Weights of a small image VQ-VAE: encoder norm rmsnorm, decoder activation silu.
Rows from block 7 of the encoder, named by matrix and row number. Rows with one number belong to one attention dimension. Each number is 50 + 15 x the weight over its row's rms, rounded and kept within 0 to 99. All counts start at 0.
# q: attention query (encoder.blocks.7.attn.q.weight, 192x192), inputs 96-191
# k: attention key (encoder.blocks.7.attn.k.weight, 192x192), inputs 96-191
q.180:23 50 42 45 44 51 69 51 67 51 49 60 36 53 42 68 56 44 59 62 56 50 50 50 45 56 37 36 69 58 31 45 44 39 47 50 62 12 49 67 59 63 29 48 20 48 55 74 25 34 55 73 52 59 38 81 01 41 48 62 46 47 38 38 62 68 44 45 58 41 45 71 49 47 84 84 28 41 21 59 59 33 49 88 17 66 32 50 37 58 52 29 46 58 54 46
q.181:59 50 41 52 50 73 69 39 36 56 54 38 49 77 45 64 75 50 70 82 58 60 59 31 44 35 39 46 69 51 35 35 46 56 47 50 76 02 56 86 62 55 33 41 28 60 53 64 80 30 51 35 43 42 42 57 39 29 45 48 57 49 51 27 47 48 55 58 49 83 45 27 53 39 72 76 39 42 73 70 51 76 34 52 12 28 35 52 53 47 38 53 44 50 51 55
q.182:23 59 52 49 52 40 57 34 65 61 44 38 37 52 43 78 54 48 38 42 60 58 32 53 29 56 32 62 53 55 17 55 28 48 49 43 27 26 56 66 38 42 60 94 42 62 47 49 60 46 48 63 57 48 46 72 54 45 36 50 40 50 62 37 62 27 47 58 40 75 44 62 58 84 53 62 42 33 36 50 47 75 84 64 53 53 12 52 53 42 73 54 44 55 67 51
q.183:54 46 53 54 44 90 56 13 38 55 56 71 48 69 52 62 54 41 60 55 47 45 59 29 46 44 67 55 61 45 35 43 33 31 44 42 73 14 48 32 54 58 32 44 24 50 46 73 66 06 53 61 40 57 55 30 25 22 38 48 48 52 37 41 51 40 58 46 34 45 52 62 65 52 86 71 46 59 42 48 54 44 22 52 51 26 57 48 42 54 36 56 45 49 52 44
q.184:33 57 35 49 49 70 46 54 50 39 58 50 44 49 60 81 46 51 43 89 57 49 45 53 26 60 40 46 55 49 22 19 26 40 46 32 28 43 50 85 50 44 48 49 29 44 47 61 46 00 51 14 36 61 53 58 99 42 35 54 38 52 34 26 54 61 54 50 30 55 53 54 90 72 72 47 05 53 53 65 50 69 80 66 26 57 26 53 50 58 56 50 56 59 85 43
q.185:47 39 62 52 48 73 53 62 46 44 53 51 50 70 54 38 20 44 73 64 55 40 40 31 38 39 52 53 63 44 46 28 64 55 45 17 95 81 40 51 27 51 49 51 36 30 48 54 57 00 45 33 51 54 55 29 82 55 78 46 50 46 37 33 43 43 54 62 43 35 56 28 60 48 51 35 53 53 83 74 54 44 58 26 31 42 41 45 42 55 41 56 47 47 35 47
q.186:41 44 45 56 46 65 57 49 43 60 59 80 57 70 64 58 44 48 25 54 41 33 53 45 50 39 67 37 45 48 40 57 42 22 57 72 54 28 53 46 74 52 31 58 22 51 53 61 41 27 48 96 37 51 54 36 23 08 28 40 52 44 42 44 53 51 50 44 50 40 55 77 51 54 89 77 32 60 40 45 55 60 22 75 53 45 84 43 43 59 50 55 44 56 61 56
q.187:58 32 22 51 51 30 47 63 50 45 63 66 49 43 44 66 46 39 62 73 56 52 49 33 42 49 55 47 52 47 44 40 69 54 51 44 78 47 54 85 50 63 31 27 54 20 48 61 45 35 49 47 54 54 41 49 38 41 74 49 54 52 40 42 52 73 51 34 36 48 49 42 74 35 62 49 58 49 57 63 47 44 47 13 62 23 34 54 48 39 22 48 50 54 43 52
k.180:23 47 66 49 41 18 70 37 84 48 34 62 52 49 44 21 41 36 49 69 62 47 32 26 70 55 70 37 41 53 78 71 14 51 52 58 41 18 51 52 65 60 44 60 38 59 74 50 29 59 53 60 52 49 40 49 17 31 69 48 29 50 43 19 55 49 32 44 31 66 41 33 38 47 64 77 31 45 79 45 53 45 25 46 47 39 40 51 47 47 03 48 44 62 47 46
k.181:58 39 67 48 40 50 49 32 17 49 46 34 60 46 52 27 27 41 70 41 48 53 21 30 62 49 30 62 51 54 49 47 18 52 45 44 34 61 35 48 48 52 45 70 77 67 58 42 30 21 60 75 32 51 71 34 65 57 62 54 30 52 55 42 54 26 50 52 61 42 67 36 54 56 34 84 45 65 99 56 56 61 68 30 46 37 66 51 44 50 26 65 52 51 37 48
k.182:38 53 24 42 49 69 43 72 30 48 48 20 54 48 53 60 79 53 45 32 54 54 49 40 68 48 36 50 56 56 25 60 19 49 41 63 07 00 54 75 72 48 56 66 33 61 54 34 94 48 54 56 62 55 55 59 63 46 46 48 38 48 58 43 49 37 51 21 38 63 37 60 61 55 72 66 22 33 53 42 56 49 50 39 59 41 46 48 53 48 37 49 56 47 45 48
k.183:53 44 77 47 53 70 60 50 57 50 50 69 56 69 53 31 32 51 74 50 48 61 30 02 23 41 36 44 57 55 68 62 33 53 46 44 57 47 56 30 32 44 33 79 63 59 42 68 70 35 50 48 31 55 39 36 74 54 89 58 65 46 52 27 30 48 56 56 66 28 25 36 49 37 48 34 55 42 99 50 55 25 34 29 32 37 25 46 54 48 15 38 50 43 37 51
k.184:31 56 40 49 59 41 45 47 32 40 51 43 51 56 62 55 40 55 28 23 44 45 49 58 51 50 46 61 37 50 51 48 16 50 55 51 24 24 59 30 80 50 59 83 39 38 48 37 53 50 46 69 69 52 62 22 41 51 72 38 69 53 41 60 39 37 53 43 34 24 43 41 71 59 62 45 36 60 49 40 43 35 47 46 56 42 64 55 49 50 28 35 49 52 55 47
k.185:60 43 55 59 50 67 56 64 52 42 43 52 57 54 49 62 25 47 56 57 52 35 52 54 41 45 57 56 41 52 46 24 79 63 47 26 55 86 50 27 43 44 46 61 54 20 44 60 36 44 52 48 53 54 62 45 71 46 75 51 72 49 38 39 29 41 55 84 47 39 59 37 51 51 41 28 67 72 67 60 55 38 75 24 04 38 36 47 55 52 47 48 46 43 40 48
k.186:27 64 55 49 56 58 43 26 65 49 64 77 40 29 48 41 59 63 56 36 54 51 60 38 36 40 41 51 54 48 50 83 57 40 58 55 51 12 57 25 24 55 31 74 68 57 52 82 31 59 48 62 32 48 28 51 15 59 72 58 90 50 46 27 35 27 50 44 48 66 33 32 46 34 60 63 42 46 69 49 46 26 22 26 77 45 29 52 59 49 04 41 51 55 57 58
k.187:65 46 82 52 55 30 55 62 43 39 58 40 45 67 55 31 20 54 55 61 41 50 43 44 44 45 51 62 49 46 34 43 86 49 58 41 79 99 44 84 47 52 33 66 50 41 44 51 40 51 45 59 53 45 49 43 62 60 78 52 46 52 49 68 60 65 49 38 49 12 61 60 62 60 29 29 60 56 71 61 42 38 87 48 00 46 19 54 43 48 41 50 56 55 53 52